python train.py --encoder_arch="densenet" --model="contrastive image-text model" --dataset="rendered made-up planets" --train_examples=195000 --image_size=48 --crop_scale_min=1 --horizontal_flip=true --color_jitter=0.1 --tokenizer="word" --vocab_size=28 --loss="softmax" --embed_dim=256 --encoder_norm="batchnorm" --encoder_activation="silu" --encoder_depths=[5, 10, 10] --encoder_kernel_size=3 --encoder_stem="single" --encoder_growth_rate=40 --text_encoder_causal=false --text_encoder_width=192 --text_encoder_layers=10 --text_encoder_norm="layernorm" --text_encoder_norm_position="pre" --text_encoder_activation="silu" --text_encoder_mlp_ratio=4 --text_encoder_head_dim=64 --text_encoder_fused_qkv=false --text_encoder_bias="all" --text_encoder_qk_norm=false --text_encoder_parallel_block=false --text_encoder_inner_norm=false --text_encoder_positions="learned" --init="xavier_uniform" --residual_init="none" --optimizer="adamw" --lr=0.0013 --beta1=0.95 --beta2=0.999 --eps=1e-08 --grad_clip=3.0 --steps=10700 --batch_size=256 --epochs=14.0 --lr_schedule="step" --warmup_steps=530 --weight_decay=0.3
Rows from block 10 of the image encoder of a small contrastive image-text model, named by matrix and row number. Rows with one number belong to one channel. Each number is 500 + 25 x the weight over its row's rms, rounded and kept within 0 to 999. All counts start at 0. Numbers have three digits each.
After each channel's rows are labels from the 100 images, of 14848, where the channel reaches its highest value: "top examples" is what is common among them; "patch colour" is the nearest of a few named colours to the mean colour under the peak. Only what is clearly more common there than usual is listed. The data: rendered made-up planets. In brackets: how many of the 100, against the usual share in percent.
# conv1: bottleneck pointwise conv (encoder.blocks.11.conv1.weight, 160x344x1x1), inputs 0-114
# conv2: growth 3x3 conv (encoder.blocks.11.conv2.weight, 40x160x3x3, transposed, each kernel summed), outputs 0-39

conv1.127:475525491490445509517520453501496470506500500479477512484465496528510542469530514459536499500489527487560461471504506458453540505512531479507472493503506489476474528473468547587493542449481494495465522494509481470536525497478501470442471540509472509519516521442491511485507494496485478527509463509504532530504492505478468521489573522546496522499
conv2.127:479522475496433504502500481477559492496493511473517485474501512476465478493490464486488519529488543458543469488498508488
top examples: banded gas giant (99 vs 14.4)
patch colour: pink (47 vs 1.9); grey (38 vs 7)

conv1.144:497460553490507484482507509513534475496478495480484507538491492488487515545469480498473499557505465500457483501520508474484480478467477510454518509509508485500476450499513492451512475485509483520484509528483504497477493501473486500520492479457552492471487491497540497506536497491509480502531547482485429523505543452508494524490476471468495483516
conv2.144:493494451471493452497484486493523503456495473468510517498539493463494526451488478488512509533515467479499479490512445476
top examples: rings (73 vs 33.7); cracked ice world (60 vs 14.1)
patch colour: brown (42 vs 9.4)

conv1.114:531530476487475506528507476469486520430537489529461489463482501537502496490498495480482521503503521489560480453463486500499524524497541500526465505479487489509500516478452525540477488478468518474487492478531500494532492497450455464488530481485489428485513488493498451476500516476499512513459478464463521534494476503458496490479496511494479516487
conv2.114:481507445502503524469498479523499474505484499482523491439484470505442491487490489486507513514495505483576492471492486520
top examples: banded gas giant (82 vs 14.4); crescent (70 vs 24.5)
patch colour: brown (28 vs 9.4); grey (27 vs 7)

conv1.93:475459506482492452495450527508490476537512513522559459516553470477501478488488483516517450467480491490508501524464463527498498531536456522475521514467464478503463463517500451462490488509485492485488514486450507513474469493513508528476505490487480495486525460510463551514442474502478483476529498443488498464482503530510468487475452486477518507505
conv2.93:465492524506544530485466486522536478494488458526479473551492497529534469499508476478469494488504518482472492478495468456
top examples: glowing rim (68 vs 40.1); desert world (59 vs 13.8)
patch colour: grey (63 vs 7)

conv1.87:508480500503544503484516512506471535523525509531482459528470436530494474443506497522474538476515502492542473501519490500529496517521503557488530517487457487524513473480493484499505489480521466504507474516505530504520466505537487508459520522462501466460468459544493509471483509501513523525492467451473463531515517538535489527508458496501489484510
conv2.87:477456489505502464458450504521531493477505461491511489489492488505465485464461467491485498515527502480470484494490442470
top examples: ocean world (92 vs 14.4)
patch colour: blue (78 vs 0.3)

conv1.38:516494503501475509507504489490487467522491480479470490484479506478489540517412491461529495482465455500480494487488480489499505486462438469511519480480508506476499495491490529506497428520479499490480508516503486501473514522519490481507479525499464518507526494457507508503476494452502487496516524505525518484504484470485489456527474476438484481502
conv2.38:551500531509477497501498479474495472482487532526514529478516582515489541532509499514491474533481487497474487517467486488
top examples: lava world (97 vs 14.7); polar caps (66 vs 26.6)
patch colour: brown (33 vs 9.4)

conv1.89:494462483510523475463484540481439510501522487535487468521503465506468467464508508524450539487518491500493505512502475526520480493502474520502525518507484488519500461497516476478465491500543492504504491481502512509499468482531497505482537490497489478474486480536488479453487518497511538483486469476509467499500497510529492526506461461481469444482
conv2.89:497447498514494489488459483523491479486498520498431522482502475502466479493477466495497508524496501511450488468465461465
top examples: cratered rock (98 vs 14.1); polar caps (95 vs 26.6)
patch colour: grey (88 vs 7)

conv1.23:523534489503485497512487519504488472457521476507544502498554510538501438523501489481490516514465528506442522502484491522492487513489444487478460513503497507512488511531507453475536515518506513510546466517498509518540484527456514493520538497514526447489491506500490473515499525521491527507491517503466494505491487475466511495470501502518516534456
conv2.23:432491487505484501496478496519464485468489489519448513484474493485480460493502491497505489491492430498538478471477474480
top examples: moons: three (60 vs 24.9)
patch colour: grey (56 vs 7); brown (40 vs 9.4)

conv1.139:490471526463467493505509478534522475513495479509495515502492515485499489489463480515515441480505467465522500485446498498485476466507448518518442493456477497494467495477478512440511461521465521456495485513489522472469539460506502513528458468477478492533547427470509517508468461478460437493519495456469536484488494484507493470486432492444498509483
conv2.139:454506485497512517525504515454512469512491469437529467522470550520515488513483521490506513508510532477510519551496505520
top examples: rings (100 vs 33.7); glowing rim (65 vs 40.1); cloud-covered world (46 vs 14.5)
patch colour: brown (79 vs 9.4)

conv1.5:493432522530470542492505494510482501492469503471492524492507501498510473475485521465521491468517491510492525476466513495467484521495509501501459495464506495491504530503495480463505480523506500468524501485510477484493518477488520484529470476513523507524523464465496495527503486485510493478503506508478489479508492513505503482500487533481502505487
conv2.5:485483476474490465521511528481466495499508451452439533513521473488473516502480556485543504483510479493482509513500503493
top examples: rings (100 vs 33.7); cracked ice world (48 vs 14.1); cloud-covered world (33 vs 14.5)
patch colour: brown (77 vs 9.4)

conv1.125:502494525523440484503497522487469479498503514493501431487472523493477482435541518441478521475503515513488469478512531474476535512476457510457449515517463482506469511517531475575489526527483489550512491493500483490495519525499500458455510590501480546486493512461509508487500519480471513481484502559536461499496480500484486518470608518556516499477
conv2.125:497503495527495506501461522511505505532486488521558535507521483543468508510515513492504458522490513494508524431452468492
top examples: polar caps (66 vs 26.6); cloud-covered world (51 vs 14.5)
patch colour: brown (48 vs 9.4)

conv1.149:476489468511511571521527458532493499508474506465507511496508453469520502467463537481500472471485457512488469454499482492497497486499532507481481476494444495435519536471505516492501471477523444469529479510465472475462487473499517469462461517497496497477484485471443535486528471503522479510495438457497501488522512519492467446488461496460512484508
conv2.149:495487483504485538472508491463607509539495509500526502517493476479498489531481512500513477481479530518493513519484503490
top examples: desert world (100 vs 13.8); glowing rim (100 vs 40.1); full (61 vs 25.3)
patch colour: brown (56 vs 9.4); grey (33 vs 7)

conv1.97:506474486538495488525499484509514495534474505482489457478478532505476493469511521482485458469508493512469492510481540476487531502470482488457455514498481512474500531486525512524528497516470488543547490511511487474533519523524508505514458537457485571512511578477504553521486477487461447468515488536547501503493485469500495488476550507519544489500
conv2.97:551487524508487509520497514461451546512510512532510539507506536546470504475496503529486493519488534543494482511525513473
top examples: crescent (56 vs 24.5); cloud-covered world (51 vs 14.5)
patch colour: brown (35 vs 9.4)

conv1.124:499500487468473504486501479492510488459496533483516505490503501504513556513494479471544519493512456489572484486478459467487505513544510497520501488512490444494488519498471531559470501435470495413461557466514473483521516514484529491485497514517471536503558423471503482449481507456497494493530493452470543492494496559475483481523519460509463501502
conv2.124:473540544510488496466495507511511501506529509528511509470507504510472552492506459518520482482519550486538512461509555506
top examples: lava world (48 vs 14.7)
patch colour: brown (34 vs 9.4)

conv1.159:508486481488492503483496486484493503495483477476555490479560496501515447498509495493507498480464476529463512504481469511511481524519461485463495509512474483482510483531541457482490506488517476470517470499519477494503496496492509512528500496489508459474514446509483482522472503491494507489449491474462477483504481503464525486461510473514512515466
conv2.159:464473502490485490493432505526494485476491486532485476458462520509468464486482502466468471487496499484507485459462482476
top examples: desert world (76 vs 13.8)
patch colour: grey (47 vs 7); brown (28 vs 9.4)

conv1.80:509463505476500464483497478460524501458500476503477494473497532533490512476539483487506527504518502495535515473499526508491487526521504483518467525481515494521495505485493486515473518467501511488468523481531505482527536482456454483538516498501489433519555485511553460494494521470508520495436485482497484518493478514456528500525514445503489490480
conv2.80:490473502482504486469514472526533478504491495496472494420503507511464489454477469508483491553485514471524486522532513498
top examples: moons: three (55 vs 24.9)
patch colour: brown (51 vs 9.4)

conv1.70:488461498481451483515502495519480469534495467492462552498489497467527517457430465513509459500480457505497526504453499508483485503504435469519453494478515550490498522487477483465515464525461545466489489486475519497482529508501514527546467474484502516545528467474479542546448468497461460474519496507478459466503491469498515453481442483434538521483
conv2.70:512493473504481499518495516422507505481497475424464515481525540515501499530494489512482497515511497478493510555494501482
top examples: cloud-covered world (38 vs 14.5); cracked ice world (32 vs 14.1)
patch colour: grey (54 vs 7); brown (37 vs 9.4)

conv1.41:495471487482494503500507484499449515489484506474489510495491466510516490486530497505530510506485495500507515497501486495509518521537518488505517512480465497483508487505504458534490506467519496505505482482501492496510513499486501508491486532510503508481484492510483470494510496476513507479464483500470441485501495518488504498477521457510502500484
conv2.41:507465494459479476503449553485514537496524466465482511467497522471466525488475521487452492513514516499480504506481477485
top examples: desert world (85 vs 13.8); rings (81 vs 33.7)
patch colour: brown (48 vs 9.4)

conv1.31:513516461509527494508507507487476533466520503514475509474461475539513489469529489513506557498516509513530493489543498474530511489527544474510542477479478476517533486520498479517501502503523505488476494508522507480538486487478491503476534472479481485454456509546500467463495532504518552522506452507503496541499493527478504511503500482506470499507
conv2.31:517465502487481468494445494495523497461498478491484487446507529493469486477466469476446486515501479484473484515487468470
top examples: banded gas giant (98 vs 14.4)
patch colour: grey (51 vs 7); pink (29 vs 1.9)

conv1.146:506486491528516489524514480496484493516462494447476472497451494499512523525488504504523496483495445520474491512514490460508504497454469468509539469501496464468499488489490534500518483514500489496472493519494460488492512499499495499469469484495449502516494492506493504497486502519522493510502489483555534493525469467490483451536467460485487519494
conv2.146:503522519515462482515474483495506491478492521538520540431520551508457532521521456521502494517481496495505463495490505485
top examples: lava world (86 vs 14.7); polar caps (65 vs 26.6)
patch colour: brown (30 vs 9.4)

conv1.143:496514491539532522532528503529492516490477505469477507513456488514512501483502502519526519462514478521502477513545493458507509506470520484493524438490509453447530499503476504519518496470518476487495505518476427478514514512481515510483491485498472503531501508512485514486516513539552502540533494488504497527542514495501497469549485507503489532489
conv2.143:483496491496451502481474492470546514473500487508496491438501517486471504483505446503473465488499478491466488519503491437
top examples: desert world (88 vs 13.8); polar caps (69 vs 26.6)
patch colour: grey (26 vs 7)

conv1.151:480534469500465530513513449517490490496477498470516497508467484521513563532531507466532504560482527494508472490526503474462532478510522450512498477522528485478507514482502518591477543486508490502476554509505475486530501516486516468466478527515515523486475498444481486471524482492516475528480506527490502484493467513484457545503594495564484499496
conv2.151:475499469496459511490499457482580489477485502512496498491496490481464492508488448500518502513471498499525456481483517454
top examples: banded gas giant (78 vs 14.4)
patch colour: white (38 vs 1.4); pink (33 vs 1.9)

conv1.76:488500495470472493516500483489492475490497535481547483468527508512508521514530460502539508495481485507549506523478494491482521537557509489493506509508486471501490483526492496545523525483476490482516539505498491501513521510493516527493503529498503548481556451488513508525500515450492506465538504491457500505496495577464505506485542468532524536494
conv2.76:465518500501449498520444514497507474513499474492486512476483529513454545510513490477512476495493535510540497466445512486
top examples: desert world (60 vs 13.8); cloud-covered world (37 vs 14.5)
patch colour: grey (57 vs 7); brown (39 vs 9.4)

conv1.101:494489532472470491483513452489552448508459474484491518472507544478491483505483473498510463500496457489508487500460510460480470454477433502518407488476485500484467504470496498480480481530462525467477494508497524477481560470501506502551447473465479492540542447449509480531495472470467424478500506461474519489486489471495493483505481490471500518497
conv2.101:488491483517489474538511522470492499493471485459503506424518529532510505546505520510546490489482511503489521546495535501
top examples: rings (100 vs 33.7); cloud-covered world (63 vs 14.5)
patch colour: brown (66 vs 9.4)

conv1.3:487503510485440491534496463485519466458497503493522442458506538516484521535514474473548500478494474486554500517490487486452527547518506495516480492484504462507460485496467534555499511487449505452500544521517490482507539486456480505506489508502459517526588427451541478526467514448476479494501503476480551524491477557450496486527519475532509546497
conv2.3:467539496542461494523497489506498461522481496505535492458470510540466478520526468493512497527468536511546485479496516513
top examples: cloud-covered world (66 vs 14.5)
patch colour: brown (62 vs 9.4)

conv1.25:458484504524489514499498512536484499520505524503512459510511427474498491470477526492471440501522497502498495457464540500484504473521509542485477519473459494500483473474497509479502486517503486523536482521448503445461473426513498463494494505498521480473476535497498552490495448528493464499500458498522512473527525514523478501463475502441516454517
conv2.25:480506485493541554481493497489553498536497475474508473565486454519482490483471498482503508482509542499533492480505486511
top examples: glowing rim (100 vs 40.1); desert world (99 vs 13.8); full (58 vs 25.3)
patch colour: grey (52 vs 7); brown (46 vs 9.4)

conv1.150:486451525494448494512510494498458497514493487478472557507457468487533514508452490527518470541492474494495521530486496503480475528474475488501491511495530518483503521501500497454531481516478522457486492495488495502489511517476508533532471478489560487531510459470496535550485486484491482487541521522452444507506513474504496503487484513467521517486
conv2.150:488499420483494487526514500478500493471490475428496518494563496482504503485489508476486533525510505467485490502526494499
top examples: rings (81 vs 33.7); cloud-covered world (49 vs 14.5)
patch colour: brown (40 vs 9.4); grey (34 vs 7)

conv1.15:481477498498480477462472517485449491529517500531526468548540449474466479435471489475494505471517502478511508491475441525469486499506475516526484533455494495504478493489542492465489488518539493517500481482483526507453462471525477466487528512508495472518489484491481510477480487506519518509479482462488490474506507537528488502521445466465497470493
conv2.15:486453502498553540445501481544512476496482546525487487547527467508527496503494489485512478503493509486476496485468473503
top examples: polar caps (92 vs 26.6); cratered rock (84 vs 14.1)
patch colour: grey (74 vs 7)

conv1.22:520492506492496505478511495494532479489483502489548477500562535517489457529485468489533504467491489510509516529475478495497487540512475501462464513496507461496497515522518481483527512496487471473531491505508496491533517521497541517535494492487481493522537465482504481522473504513494502500483516458452516511501516510484518489491486485521516540499
conv2.22:469503499511454476507464525520486501481483503520504476449448517524458478498485514463512476475508472496522495490449470480
top examples: cloud-covered world (54 vs 14.5); half lit (51 vs 24.8); desert world (45 vs 13.8)
patch colour: grey (55 vs 7); brown (42 vs 9.4)

conv1.77:482478506495489487490495522478467444490498499505526456502525492458478488481500493479503536475445503496520459489526509497487522464538443513467520469507485445513460492517525491575494511499520494515511510484454498509483510515498490484453511582484452523475498496489480492460493507487491524474456497518502481493503496536493485494473537468521501489479
conv2.77:543475521503504520482492510523514521527485515524456525501503444523480474486494504497514489507503516477510540444443463507
top examples: polar caps (69 vs 26.6); cloud-covered world (33 vs 14.5)
patch colour: brown (51 vs 9.4)

conv1.21:511479504500492512506501489464467504471497488492501472481501485517476449455527502495483524482467513482467481479503495497496509503487497519478484513498464470488500491502514461531483516499529486506516462483505494501515489499479474484474509531506484448461461485505491456479515509503514527492419495492472467499504482492478485508457518493514507495481
conv2.21:479446488490471485492442502512521504487507485517495485459499487504465512513469511462491452511518482507520516458457459490
top examples: glowing rim (80 vs 40.1); banded gas giant (76 vs 14.4); full (59 vs 25.3)
patch colour: grey (87 vs 7)

conv1.68:485499479495462520517505462479470515429509488522474488452495465508463512505525514487472498503525505496526521468482475515474526575490528500534451537488536504504500496481484560495485498469485483468519504497524493487504476477433448492522514492518509417501519500479531470484508504506497502518395474464458557537522476499453516487501477509497478499468
conv2.68:492516456491500510470504484547541483511500537505519501454505452478447507476503512494511510524487514473541516499496501555
top examples: glowing rim (90 vs 40.1); desert world (58 vs 13.8); crescent (51 vs 24.5)
patch colour: brown (62 vs 9.4); grey (38 vs 7)

conv1.56:496477451505528489482488518492449531467533479528505481470497473516482463477527510526450556496517505521510520499512470511520503477532506481495535502501483510525512459527512461488481509494532524491496499490519515495506469468465511500486554486504481468453449514543490456453473538514504579502460448479496500521505464498471525512501504475497450460470
conv2.56:505474497487491488495447471519505482445495492496443478448498498479469477480482480475453492513488468486478491499478464484
top examples: cloud-covered world (46 vs 14.5); desert world (36 vs 13.8)
patch colour: grey (33 vs 7); brown (26 vs 9.4)

conv1.13:511487479502506521484519470474498503486480498482548485486559482520506465498522501501521490499465493516460512507499464503512492534497504493464510516509483483491514468515532480491505506471523454474523474510501478511512495497476487506532490491483526452471514459517509480522494502484517506495443506468448474513507502511456524504484502486525508520497
conv2.13:467471497489467450481440519528525501488488471522530501462492506497463502475473493469468465490506483479506486496471471471
top examples: desert world (49 vs 13.8); cloud-covered world (49 vs 14.5)
patch colour: grey (33 vs 7)

conv1.19:489486473515538481469473512497425534491525490525464487533466452502498469449501510509466535504516518488512488486533495496520490503477534523510537503478476493504523480487495466496473493509541478521481472487505511505500467485528490498465526493491495476465449510529478473433490506518542538508498468492496463508504502509532495537498458481482451467475
conv2.19:486455490483502488498443493501524479471497491489467497506500504500477504476477467459474479498515479502453480490461435467
top examples: cloud-covered world (62 vs 14.5)
patch colour: pink (37 vs 1.9); grey (28 vs 7)

conv1.34:516522464514552497508518512484488542501514516523468492496446473540498493463514487512509540484518517504523491486548488475530498502514545500518535507495479507520542479499475479519515503485514498510477471510521512495543485495517494494470534486488488508482456507542510487449508526520533530511538475476488479537513504530506510535531491497516472507515
conv2.34:493472489486485459499456500490523506460498480482483495464505529487455498476464464477462486504508470487467472512499453460
top examples: lava world (63 vs 14.7)
patch colour: red (33 vs 0.1); orange (28 vs 0.5)

conv1.1:467508482531511585507530467536457514516449501452509494454512466466495499465463527474479512470480444524499471449517493481501510517509513486457481463494475474416519517501504512520515467475538423461521490509466457464472498481481519476491450505505507474469503510480443481500541502501547500513457463491485501498530488520469486433503499488485496495461
conv2.1:502470482500478552453509463478607500497495514516505518494500470479487488495493498509498485484491510491526529505492503489
top examples: desert world (100 vs 13.8); glowing rim (99 vs 40.1)
patch colour: brown (55 vs 9.4); grey (26 vs 7)

conv1.132:470449486444463473490485504526448475504495515485533527473521459483537530524538484510533476508458461505549492526480478508484487528575465477500540514504474463486481469544481468487525547452451519467465539491468488515499500518490535535470489506486526510455499482480472532506450490484462486490533509482466463484483474551466493491446537449551515513468
conv2.132:461480478480490532477463483485507485457499458496470539500517506478499520456508448503465489529496497463530492489469496470
top examples: cloud-covered world (49 vs 14.5); desert world (42 vs 13.8)
patch colour: grey (48 vs 7); pink (38 vs 1.9)

conv1.158:511496471520522463499488525478477515513513506509467490511485477524478472466517492519503535474533512519516498517533488480514483512504503501524523514489497480511519486506480473502489499483518486502480480496517506505526487496537497510479530469496481500499463494523496497468493516535520528519543459483511476520512491521526502526538512482507458506497
conv2.158:488476495501487464483456492496496506462495505493470486469496508497444498488473467480474478506509465498447467483482461448
top examples: cloud-covered world (88 vs 14.5); gibbous (51 vs 25.4)
patch colour: pink (54 vs 1.9)

conv1.17:498463492491480504508497477468497523443504475510464469452486503510471526512518507501500497505533491509536534487488501521492498543493520477540471547482531499506514498481507545475496477492484507487521519506526493506497494457450437491547505468528516418488539500492572464499490506465481499493408485486469555527504469512465537485513488517488481482482
conv2.17:488493483502503447473508496571497489505498540518558491475526485522457504468497511502496506534483515498509490525519510547
top examples: cratered rock (33 vs 14.1)
patch colour: brown (52 vs 9.4); grey (31 vs 7)

conv1.156:502465516513456508502501487483456487535469468469491516473487507481530501459483493494494482480468471515450486491492533489499495457499442482482472477511499530496500537507513510488503475573464521494513458505495494497498522493515501495514446511490507526519503447481494489545456478484474470493478502551529487474497482484489494462477521510493513481473
conv2.156:571484517504494507514457509483501508494494479513462543495545552520447528491502482514476488511472491513530501517488486496
top examples: rings (77 vs 33.7); cloud-covered world (50 vs 14.5)
patch colour: brown (62 vs 9.4); grey (34 vs 7)